config = dict(
    encoder_arch='vit',
    vocab_size=44,
    loss='sigmoid',
    encoder_activation='gelu',
    encoder_num_experts=8,
    lr=0.00073,
    beta1=0.85,
    eps=1e-08,
    lr_schedule='cosine',
)
Rows from block 2 of the image encoder of a small contrastive image-text model, named by matrix and row number. Rows with one number belong to one neuron. Each number is 500 + 25 x the weight over its row's rms, rounded and kept within 0 to 999. All counts start at 0. Numbers have three digits each.
After each neuron's rows are labels from the 100 images, of 14848, where the neuron reaches its highest value: "peak on" is the class under the peak. Only what is clearly more common there than usual is listed. The data: drawn human figures in many poses.
# fc1: MLP up (encoder.blocks.2.mlp.fc1.weight, 768x192), inputs 128-191
# fc2: MLP down (encoder.blocks.2.mlp.fc2.weight, 192x768, transposed), outputs 128-191

fc1.195:500471570500500500500500529500500500483500548500500500530500526454500500481500500452539500479429492500500500500500500500500500500437500500500483475450535555500500500500460500500474500500500438
fc2.195:500500536526500500500500557500500434500500500500500500484444499523500478556500484475533500500500436510500500558441471500550500485500500500500482500500531500500500500478500500500467500500500476
peak on: foot

fc1.99:523560545565530541465523500530463532500481483500500500486500516500500500511500500500500500470500500500465500500512484500500492453471500500500544458546530446521490500500526500500542500536528480
fc2.99:500500547432529483474500477514500468524500460500500478500500500474471506500500500500461444500500500500500434470500500500500500565535500519526453465483512500449480500500500519441500500500512457
peak on: head

fc1.383:500535500500469500500500521541500453500466500500553500500500464500467500528500500535500500500500534500562464525500457500437500500500500500517538485457500500462500500464526463500500500500508500
fc2.383:500500471500562500489500458439486500500477517457500500500540534500500502482475500500500483500480500500463500500500531500544534500500442527500452500517500500500500500573500534500512539500483443
peak on: arm

fc1.317:500463564500526500510523472480500513535500529457535552514500500477500531500546500454560523500468471461500500500500439531522500500474529500500500495500500533517516507500464500457500462500500500
fc2.317:500469544500466500474500483443416500500500500500524500500474500500500500500500500448531500506475500500500472486448500500500529500500514500500479500513500540487500500524498500534500500500537500
peak on: foot

fc1.533:500477500534500500500500529517477500520486480478500500467500500500500500533500479500455487468454484484500519500500500500500532488551500459530500500500480500529500521456500478481533527479500522
fc2.533:441500500486455500500500508500518500500462544537541446464480500480500500498487459513544500479500500451500483500533472461500500557532500532531500500500545531500500516553500463500530543507490486
peak on: leg

fc1.742:477500510474494500500500476521500529484500500555500500483524539468490533500546521500500519500533532526500456521500479441534442504470475500500500480500500500500413500457500500521471500545521480
fc2.742:480425500488500500500500463444500500500508500541540500500458500500463500500500500537500466500500545500481500500500500523500563500500560500500526500500500529455500500573500465500510512500500500
peak on: leg

fc1.608:500532500500500500500500404527535500476467500462560500527500500500557500545500521500500500500500545474469500500500500470500454500500500500500500522524451483500470474500500455500524523455472523
fc2.608:500543475500500442474490500490478477551555454500500500500500500500501555474500533500500455500543467537500500475500471500500500560500500500500500500520500439476500500500476500432481500500514500
peak on: leg

fc1.660:510496562500500550544500500500500461545500500500500510445449500538500473500462500500526500465500491473500500500500486500500454500500500500447536485521500500500546500462500466500500489500448500
fc2.660:500500500471498487486546500513500500500515500500500500522479441450500500500546462525500450500500522478490474483451500500470500554500500541560546500500489500475476524500485500483549500500512533
peak on: torso

fc1.617:473536500500500500500546452519485557532478509539541471416483500453500500529500500500555447463500500500438459500542500474500500522500500522500500476500565500462500530500537440490481507466500520
fc2.617:500525484500527480521500500500540500467476475500500535500505500500558500500500474500550500540537443540510528475500575468532488487500500500441500452503500477500500500496524540508500500500472500
peak on: torso

fc1.289:500537500500536500461500500500500550534491539541500500470500500436447561472536528500500477500448512534500500500541531468500517500500519506500525531472500479547456500500522500500473541500526478
fc2.289:539476478575459474500542500500500445500500500468483514542546481542555467500480514521462500475521500500500500500462493574450535484472500500500500470531463500500500500500458468500514449500520500
peak on: head

fc1.569:500474495500500459540515444556528500500525500482500500478473500523500526535467500500500500500543520533456537519461500464474500500474432500500500500473500500549455468465513500500500500486500481
fc2.569:478500541500435477565530470558500486500500518526475500465458466523514500532533500463500500500500459518480535544462500484464521500487500500474479473500484520500500438518500500500500500475521466
peak on: leg

fc1.410:500571500519467548500530450515538526500459473500521520500500544461491476512524539500516500471524476500468500513459518450500500500500500520546500500500465459500472500474540500500500500526500500
fc2.410:478500500500500473458500500471500500500500500505500449500500491537500500461500500530500485457500500500500460431500495500555500500500500500500473500500583500439500523564500500458485500425533500
peak on: arm; torso

fc1.587:500500500500456515532526516470500502522500533500437484455439500500467500500500500462500525500500500500519500500500465500487500500500500500487500500451447500500500500545467500500486474495485477
fc2.587:481500544500500500500559528466500500545500530500477523500521500509500500500538537500500500500500481500500516513500500476526500444577500500500500500455500507500474462514528527500500500500500485
peak on: foot

fc1.468:500500500517574500533500500463514525558500500525524500482500500500500500500471500463477527475509500469500454478500474500486500500431500500484500500500516500445477526489500500500552500526475500
fc2.468:500492500470500464461500500424500553528500481556500500515546508505523500524500500482442500527500500488536500500500500500476500500500500540564500500465546500500500576518500511465500500500427500
peak on: torso